A small encoder-decoder audio transcriber, trained from scratch.
Model: encoder arch ecapa_tdnn, encoder norm groupnorm, encoder widths [128], decoder width 128, decoder layers 6, decoder activation geglu.
Training: muon at rate 0.019, batches of 128.
Data: 39062 training examples, 41.3 epochs.
Rows from block 6 of the audio encoder, named by matrix and row number. Each number is 128 + 32 x the weight over its row's rms, rounded and kept within 0 to 255. All counts start at 0. Numbers have three digits each. After the name is the row's rms in percent of the matrix's.
# c30: last pointwise conv (encoder.blocks.6.c3.0.weight, 128x128x1), inputs 0-63
c30.0 106:128128128073128164128128128165128128093128128128128185128128128128128128096128194128128128128128169128128064128110069148026128128128128128092128128128128128128128128128128128128128011128174056
c30.2 101:068054128090078183238128128128128128128104189004128128215128128128128167255128073128128062128030128128128080128128128128128128184128128086128128128189189128128128128128085128065128128128128128
c30.3 081:128128128128128128128128128128195182080128128128128128128128128128128128128128128128128047095085128128128128098128128033128128128128092128128128128128128128086128128128043128038197008162128128
c30.6 116:162068128135128147128128095128187108128128128128128154128161128128167128128128128084128165109179217128128172143128128174128063216128128128174128128238128128128128163128105128128128092141090080
c30.12 099:128128128198128128128128076128128128128153255128128128128152128128182178128128128128072128128128077175128128128128077153128128128075128128128128128128128128110128128128128128128128128206128128
c30.13 097:141128128128128128141128096128128057098128075128128128128128128128128128128128208128128128156128128128128128128128160128198128128086049128082086128128128027128197080128072128128051128128208128
c30.23 062:128128159128128128128128128128128128128128128128128128128128128128128128128128128128169128128152128133128255128128128198218128128128128128159128128128235128128128065128128128128128128128128128
c30.27 093:157061128128190152230128128164128128128128128128128214108053128128128128128128128128076128174161166128128197128128128128128128128091128128170128128164198128128128128069128128128128128160128128
c30.44 100:128128128175161128091128128128128107128128128128128128128128128212193128128128128078128128128142078128097128128211128014128128128180128190128128128054069128128128128128128128128128128128128191
c30.45 095:128128128083128128128128128128128128128073128128128192128128051128128128128128128128128128128128128128128203128128114074128128128128128255128128128170128128128128128207128128128128128128052128
c30.46 058:015040128128128128128128128128128128012128128128128128128128128128128128128128128128128128128128128128054187128128128128128128128128128128038128214128128161128128128128194148128128128128128128
c30.47 112:109058128110128128128086149106128072164106128053128128128128128128128128151128216128128128128194128128084128128128128162154181128084128128128128096226128168128153170189104191128128093128128078
c30.48 122:081147128128071128160128128154128083128109128128128172128128128118092128184090128156166128069128128128128163128128128128164128128128104080086128188180128043128128087128128128152069128180183128
c30.50 099:170162161128150128128128128128128128128128183128154128128128128156160128128128128065176128128128128128128128076128128128101079128128128128105128128060128128128179128128128223128077128195128128
c30.51 077:128128041128128128128171052128128128128190085175061128128128128165128082128128128089074195128128128178128128103128077057128107128015128128128128128128167128128128128051128128086128128128128128
c30.54 071:255128128128128128128128128128128128128128128148128128128128128181128128128181128169128128128128128128077059128128128128128128128128128128128128128128078128128128128219145215128062128215128161
c30.55 095:047128128159128128128128128058128081128128105128128128128128128128128128128220128128128156079128128128056061095128128085128128208059128197128128128182128128128128190128128170051076128128128128
c30.58 145:168082128122080082078100128034137093128128128065089128128187082073094128080000093105128031080128128107150128128149128128190128128108128128128128128186077128128065162144128093086099128143167128
c30.59 088:147128053128213128128128188128226128000128128128128174209099128128128170128188128153128026128000128128102128128128128128128128128128128141128128061169128128128128128128128128128084128058128128
c30.61 057:128128128128128128128128210128128000128128128128128128128128128236128128128128128128128128128128128241128128128128128128128128128128128255128128128128128128128128128128128128128040128128128128
c30.69 099:128128152074128049128128128128128128104128128185128070128165098128185115128128195128128128128128128210076128128128128081128128128128073128096128128255079144123185128128170128128192128128128072
c30.74 090:128128150128128128128128128128097072128128128128167128085209128140128104160128128128128128128118128128128128128128128128101128085128128128128059128128128128162128128128128128128128128128128128
c30.83 055:128128128128215128128128062128128128128128128128128128128128128128128128128128053128128128128128128241128196090128128128128128128012128128128128128128128128128128128128128174128128128128128128
c30.91 090:072128094182128128128049128128128128128128193128128128128128128128149197128106128065058128128168128184128128128128128128106128128128128128128128202128153128172128079128128128128099128128128128
c30.93 083:128192193128128212128231128128128192062176128128128128196128068128128154232128128166128215128128128128128210128128128073062128168128159114128128128128128068108128198128128128128128128128128128
c30.94 100:166128128128128128128128095071128128128128128092128128182128144128128128197128128128128128105128128128128128128128172204128073128170128086128128128057128128128128128128215128186128128128128128
c30.95 092:128172193128217176128128128128128128128128090128128173128128128128193128128128180128128128049158180128128048128076128205090128128128088128128128128128128128128128176128165128187128109128128128
c30.98 084:128072061128128128128128216128128255128128128128128128128128128128128128084128181101128128062128128128128128128098128128128128128210128128128128036128128128128128128128157128128128128067128128
c30.103 089:128128128075128128096090146128128128128169164128128128093128128128128128128128128128128128128128128128128128128097128128128161128128128128128206128128064128128080128045128102128128115096128128
c30.105 104:059128128128128128128173128128128216128128128128088128128128090128128128128128073128122128128128206161128084128128037193128128128088081128128153093219094128040087128128181128128093089056090128
c30.114 109:128128128128177128128128128128162128128174128174128128128128078128174128128186128164128128181106128200128180128128128058128128192128128183128128119024149055128194155046179128088128095080149128
c30.120 088:128128128050046128128053212128128034163194048128128128128176128128128128128128128128208086128128128128128128061128160076181128128128128128128173128128215128128128128128079128128098072128128128
c30.122 097:128128128128128128128128128128128128128128128128128128128128128128168128156128193083128128128128128128235128128128107051128128128128128128106128128026128182164128128128128128128128128128255128
c30.126 098:128128128128128128128128128128128100128128128235128128128128074076128128128128128178128128128128128128056217178212128168175170128128128198224218128128128128128128070128128060128100128128128128